python train.py --model="CTC image transcriber" --horizontal_flip=false --tokenizer="word" --vocab_size=8192 --mlp_ratio=6 --num_experts=8 --shared_expert=false --layers=12 --residual_init="none" --beta2=0.95 --beta1=0.95 --one_sided=false --final_lr_fraction=0
Rows from block 5, named by matrix and row number. Each number is 128 + 24 x the weight over the matrix's rms, rounded and kept within 0 to 255. All counts start at 0.
# fc2: token-mixing MLP down (model.blocks.5.mixer.f.fc2.weight, 64x160), inputs 0-53
fc2.4 [110 151 127 105 129 132 142  90 137 122 101 157 148 110 160  87 110  95 152 107 152 176 140 105  92 159  90 115 122 152 146 155 134 129 114 142 164 161 104 142 160 133 131 112 117 143 140 113 100 102 103 148 123 126]
fc2.5 [116 159 181 162 108 148  98 115 131 156 100 134 149 112 147 118 143 102 153 155  89 139 163 101 154 140  96 148 157 137 130 101 132 108 162 129 159 140 149  67 108 122 130 148 135 131 156 140 112  89 136 138 129 167]
fc2.6 [ 79 126 105 126 129 103 111 119 120 142 138 151 137 144 123 132 124 127 109 137  87 170 157 139 147 161 118 144 101 171 116 160 129  85 125 156 133 150 121 131  93 118 150 126 129 166 130 103 111 146 162 166 105 138]
fc2.7 [145 115 115 141 157 136 157 150 142 165 139 153 120 130 137 116 162 162 114 132  95 140 120 118 135 141 110 118 120 135 158 135 164 127  98 151 102 115 117 152 138 117 110 133 156 181 112 105 112 107 136 110 124 157]
fc2.8 [138 153 110 143 141 127 160 126 134  83 135 125 168 150 135 149 144 144 131 184 135 148 145 186 169 122 137 138 135 142 100  91 154 170 111 129 138 117  88 126  75 128 124 136 152 149 139 121  78  88 116 106 155 131]
fc2.9 [169  95 131 133  82 167 100 123  90 127 141 140 177 106 154 146 133 158 116 104 102  46 119 120 116 127 129  90 145 145 128 145 164 126 153 130 114 111 115 149 175 114 118 152 125 137 153 143 135 133 120 155 137  91]
fc2.10 [150 120 113 129 149 181 144 140 166 128 108 131 126 128 117 111  98 150  98 103 151 124  92 102 129  74 163  77 111 101 130 126 101 178 107  87 141  77 123 126 134  84 111 128 116  84 162 154 153 108 121 137 121 118]
fc2.11 [133 174 123 148 166 136 158 145 136 151 138 115 109 120 126 111 145  94 138 161 150 132 120 186 129 139 138 142 122  89 132 124  93 111 121 142 140 150 113 165 107 165 137 110 141 115 155 130 167 139 158 140 116 147]
fc2.12 [202 136 155 125 125 154  92  92 123 128 116 103 197 120 135 108 142 187 134 142  77 126 127  96 124 145 132 126 110 124 141 135 115 169 100 168 105 144 113 104 170 118 123 123  78 162 103 129 167 100 154 113  96 130]
fc2.13 [ 92 132 116 122  99 123 130 139 126 121 103 106 142 117 111 130 147 151 123 122 137 104 146 133 154 141 125 101 147 145  46 154 139 144 117 108 142 103 176 108 135 121 117 131 120 119 190 151 162 126 171 143 153 115]
fc2.14 [151 100 144 121 126 149 122 113 110 163 113 123 175 121 139 132 152  95 104 138  99 144 141 151  75 137 138 137 126 136 119 109 190 134  96 134 140 138 133 152 128 125 134 138 122  98 140 132 150 124 140 148 111 120]
fc2.15 [133 134 151 120 125 145 147 100 107 104 132  95  94 134 156  82 157  58 125 147 112 102 113 153 113  85  93 111 103 146 114 132 149 114 152 128 107 121  97 136 159 165  93 142 121  98 146 131 130  93 185 121 123 104]
fc2.16 [133 121  58 140 130 138 130 163  91  83 112 143 118 122 122 133 178 102 117 153 152 139 141  78 153 114 181 114 111 101 107 100 120 118 130  85 141 110 156 108 115  98  98 139 152  81 128  74 166  79 118 142 123 120]
fc2.17 [113 133 122  90 152 104 131 124 138 104 133 116  84 102  83 130 123 152 144 127 198 103 106 141 159 132 159 136 118 143 143 117 121 116 145 150 135 159 104 106 138 116 127 145 130 131 125 124 105 139 123 119 121 127]
fc2.18 [136 140  74 119 136 117 143 135 138 193 101 130 101 114 131 127 115 159 126  98 115 100 135 128 168 117 123 126 160 140 145 103 153 131 106 150 110 113 114 115 122 119 125 126 159 141 121 120 125 124 136 129 113 107]
fc2.19 [ 90 145 147 120 117 132 109 133 116 137 138 129 150 110 138  86 139 109 155 122 146 139 125  82 130 151 155 168 146  90 152 120 119 170 122  90 153 110 147 143  85 130 159 139 115  58 111 116 132 117 135 107 181 135]
fc2.20 [124 128  96 100 110 137 137 175 145 165 132  86 183 126 152 159 136 127 138 105 100  88 180 114 135 102  97 169 106  90 125 125 133 138 145 170 120 103 102 123  98 128 121 123 114 161 119 123 136 122 101 124 156 149]
fc2.21 [131 167 143 134 128 133  86 142 166 127 133 152 124 147 160 140 139 123 107 105 165 155 140 118 106 131 135 151 113 119 145 119 103 123 148 163 137  80 122 117 137 110 146 177 152 135 139 105 140 115 102 147 127 148]
fc2.22 [105 157 161 112 136 123 135 161 156 111  78 113 125 123 141 108  95 140 135 163 143 125 168 148 175 144  67 160 107 116 147 132 132 172 132 169  83  94  95 154 136  87 120 113  92 173 115  98 134 154 139 108 118 133]
fc2.23 [142 131 108 128 141 124 120 103 126 112 141 115 133 144 116 112 108 128 126 119 126 135 146 134 129 110 145 104  99  96 123 160 111 133 114 146  99 175 135  63 120 194 134 133 154 115 103 162  74 139 110 140 175 142]
fc2.24 [112  91  84 141 102  78 126 138 130 125  95 162 137 113 122 143 148 128 116 115 102 117 108 168 127 104 142 136 117 131 135 155 116 105 111 133 101 184 125 129 109  84 140 171 152 171 168 155 103 127 146 156 115  96]
fc2.25 [135 108 105 173  92 162 117 146 131 134 177  89 165 149 144 149 131 125  85 141 123 138 163 114  95  99 129 111 159 116 144 127 111 144 126 139 141 116 172 145  79 145  92 138 154 152 143 110 151 138 164  99 145 125]
fc2.26 [123 151 104 116 127 157 128 124 145 115 148 187 137 139 121 131 148 110  88 104 121 101 102 113  91 117 153 107 105 133 122 135 171 110 121 121  91 115 143 156 113  95 112 100 136 105 128  73 115 122 144 103 127 132]
fc2.27 [119 113 112 109 114 113 142 108 161  95 112 143 129 159 121 179  68  96 151  93 155 106 119 126 144 129 179 131 157 132 147 161 133  86 112  97 108 168 146  90 126 127 115 126  98  91 120 117 129 147  97 112 126 141]
fc2.28 [188 126 127 126 129 152 146 138 152 103 170 106 107 134  93 147 120 150 176 155 122 147 121 109 126 101 133 180 140 147 110  75  98 132 134 130 150 115 104 139 132 152  93 142 117  88 135 143  80 143 114  88 144  88]
fc2.29 [157 154 115 169 156 112 115 114 141 175 130 171 158  88 144 141 129 143 128 178 143  98 159 127  83  95 158 140 130 162 159 136 114 126 167 140 154 170 128  77 117 146 129 134 123 133 136 155  84 127 128 149 122 145]
fc2.30 [153  82 165 111 124 111 112 111 140 131 116 126 132 114 110 100 132  82 143 152 131 143 127 142 109 139 134  90 148 105 133 144 164  89 128 122 166 135 127 136 115 155 131 103 151 132 126 120  81 120 102 141 114 119]
fc2.31 [132 164 129 108 112 141 128 142 145 140 152 171 142  71 132 105 148 121  96 167 117 122 156 170 109 135  95 103  90 192 127 163 177 131 161 103 146 136  86 139 124 143 139 128  90 123 112 147 122  97 150 134 130 102]
fc2.32 [130 130  99 154 135 118 106 170  82 120 146 118 158 121 137 111 128 142  93 137 177 142 141 124 125 138 112 155 138 122 118 136  92 150 112 132 139 110 149  90 159 131 110 151 120 110 126 113 145 161 145 127 150  94]
fc2.33 [130  89  98 156 105 170 107 153 138 127 133 124 139 118 149 160 153 107 132 151 116 107 194 115  85 158 136 133 137 146 134 129 133 139 166 150 111  92 147 148 152 145  97 136 135 146 180 123 139 122  85 127 147 129]
fc2.34 [ 71 119 125  82 138 108 137 151 147  86 158 151 147 121 125 104 120 126 105 129  89 100 125 138 127 114 130 128 126 149 120 125 127 111 143 118 140 109  92 113 154 119  98 137 140 117 135 152 112 145 135 137  98 120]
fc2.35 [120 113  82 119 103 112 159  87 115 135 121 160 127 128 132 116 102 112 118 116 133 151 134 102 117 146 111 143 153 129 106 161 131  81 129 117 137 128 133 143 100 145 118 116 160 128 180  59  93 148 105 122 126 105]
fc2.36 [111 144 167 123 116 135 153 133 157 113 100 139 119 158 172 140 171 154 138 143 144 107 156 134 131 139 158 144 167 154 127 125 156 143 110 120 113 129 111 151 132 135 138 123 154 126 107 160 132 143 114 152 137 102]
fc2.37 [110 108 133 175 131 171 130 110 130 119 112 166 127 109 139 116  79 130 119  97  97 136 128 148 121 118 106 132  91 115 129 131 132 151  84 108  89 125 133  88 124 135 135  99  84 115 132 135  98 134 117 101 120  96]
fc2.38 [129  98 131 136 117 145 170 137 148 167 107 114  99 119 141 157 112  78 109 121 158 100  91 171 130 158  89  89 128 187 147  96 101  60 174 156 144  83 177 133 134 117 148 135 118 143 174 117 169 151 146 134 159 166]
fc2.39 [107 177 124 128 127 142 139  95 156 115 130 135 133 125 133 144  94 140 130  85 161 124 120 117 139 156 100  52 165 188 172 126 100 137 140 165 105 134  96 135 109 151 139 141 124  88 123 113 118 153 142 120 161 128]
fc2.40 [130 128 122 114 117 134 158 142 143 166 114 123 139 157 151 143 137 115 136 135 131 106 143 116 121 101 114 199 157 109 116 127 127 101 132 158 156 160 153 138 134 143 157 132 130 108 132 111 105  87 156 115 132 103]
fc2.41 [124 156 103 128 123 123 105 128  92 143 127 145 166 118 137 140 101 125 144 135  82 128 125 100 109  62 110 140 128 150 148 141 129 125 128 108 140 107 113 142 113 146 147  75  97  91  90 143  95 106 111 100 145 129]
fc2.42 [122 126 106 140 113 117 170 136 135 107 100 154 106 117 135 127 125 152 124 100  96 132 101 102  86  99 173 138 105 152 108 124 111 112 128 163 117 148 144 129 124 111 135 132  89 130 119 132 105 151 161 109 110 127]
fc2.43 [138 159  89  84 163 160 139 126 125  98 121 134 114 134 146 142 113 123 153 110 177  70 148 106 141  92 125 132 108 144 128 130 150 106 147 107 140 122 104  66 109 119 115 119 142 161 107 126 132 142  93 111 105 153]
fc2.44 [130 152 113 104 112 106 152 127 168 101 112 110 174 174 145 177 129 130 141 153 132  96  89 125 119 134 129 168 110 120 122 120 110 136 122 157 103 127 137 113 133 152  89 120 128 103  90 141 142 137 172 122  98 113]
fc2.45 [ 91  97  88 161 139 158 141 135 137 150 165 152 156  77 105 130 117 122 143 166 117 135 138 160  72 114 143 121  82 128 135 115 122 110  95 131 118 129  79 126  99  94 120  97 100  85 145 121  94 188 127 145 145 124]
fc2.46 [125 173 139 126 151 144 153 127 138 157 148 128 107 146 154 175 118 165 132  77  92 104 112 116 134 151 122 131 125  98 159 109  99 159 144  92  95 167 134 134 138  79 119 118 158 115 149 121 123 150 117 140 170 109]
fc2.47 [142 120 107 108  96 109 101 122  82 151 176 139 162 151 134 159 148  93 120 120 161 197 141 130 131 125  88 145 141  97 100 153 119 105 133 145 120 128 164 137 137 111 155 130 147  71 134 165  92 149 104 108 150 133]
fc2.48 [125 141 130 108 123 117 119 156 151 157 124 191 163  85 140 107 137 126 128 133 154  87 179 148 143 147 138 106 153 164 124 146  85  85 130 138 131 146 133 145 138  98 139 123 108 105 111 104 105 139 160 114 118  87]
fc2.49 [133 106 126 121 121 104 129 104 103 121 153 171 133 119 116 193 148 130 111 101 113  72  97 170 112 103 145 154 117 126 124 117 105 152 117  78 136 143 149 125 136 147 133 176 107 103 190 126 105 136 129 143 126 150]
fc2.50 [140  97 110 112 130 147 150 123 181 131  97 122 109 130 129 161 107 157 133 112 137 107  67 165 116 106 135  99 145 149 124 134 114 121 110  86 116 139  97 179 140  97  95 124  98  93 147 146 160 146 167  85 165 175]
fc2.51 [133 148  92 129 138 127  90 181 109 103 129 149 112 108 134 166 190  96 134 153 123 152 115 124 125 136  76 116  75 144  90 140 101 148 112 129 123 113 168 174 150  99 129 112 116 149 138 116 141 142 130 162 108 133]
fc2.52 [111 140 101 156  82 142 105 107 111 139 112 134 126  89 126 152 103  77 143 156 111 122 141 112  86  87 130 111  86 192 155 123 139 106 127 122 144 134  93 158  92 120 130 123 144 148 137  88 116 110  90 147  86 130]
fc2.53 [139 155  79  72 146 137 155 153 101  93 105 177 140 122 130 204 159 133 118  81 144 125 116 106  89  97 134 120 120  83 165 127 143 179 117 108 101 111 148 168 135 104 121 113 123 129 125 114 101 133 100 113 156 139]
fc2.54 [134 133 117 159 161 126  83 134 170  91 126 116 121 152 116 144 145 120  95 116  68 152 131 132 146 118 129 109 115 155  89 102 151 176 105 152 115 184 141 168  97 123 124 109  96 138 116  80 118 190 147 149 148 128]
fc2.55 [115 138 149 110 144 118 119 155 135 108 157 182 123 123 147 107 149 149  62 112 146 156 135 100  86 178 127 148 170 141 150 175 115 109 101 111  99 123 104 149 136 119  85 104 101 118 156 158 112 110 147 121  77 119]
fc2.56 [ 85 154 113 121 164 133 103 141 167 118  81 108 139 134 108 136 161 138 154 152 124 103 189 114 124 148 137 132 113 126 120 128 161 138 128 153 114 156 101 134 124 114 113 121 119  94  97 109 166 143 145 114 121 138]
fc2.57 [ 85 130  76 114 150 196 131 131 116 121 157 134  88  75 128 141 157 159 105  84 131 130 119 123  76 144 121 160 185 133 141 110 133  75 107 131 112 136 118 129 100 110 121 144 119 112 174 176  90  98 178 136 163 134]
fc2.58 [132 104 105  92 130 111 123  74  97 130 116 154 130 148 133 138 115 179 119 140 156 111 181 157 139 135 151 132 126 125  99 137  75 142 153 173 168 134 132 144 123  89 154  98 118  48 154 157 130 134 128 127 138 116]
fc2.59 [115 152 134 118 160 162 124 109 140 120 123 127 137 138 141 129  92 113  92 115 173 132 147 123 131 153 152 132 121 126  84 151 115 123 169 150 125 135 119 128 118 122 105 155  52  80 128 141 151 150 127 122  99 138]
fc2.60 [146 145 149 179 144 157 139 134 118 156 114 116  61 139  79 110 121 105 143 136 140 117 112 111 138 131  97 113 145 115 102 126 174 145 136 148 106 130 146 128 124 131 116 132 134 128  75 157 116  91 162 135  97 129]
fc2.61 [134 116 141 109 150 128 120 170 101  94 170 189 142 140 109 171 142 143 149 108 163 122 144 118 120 183 154 112 120 114  82 160 127 117 139 120 144 155  91 142 120 150 129 106 136 108  64 124 150  95 190 142 120 107]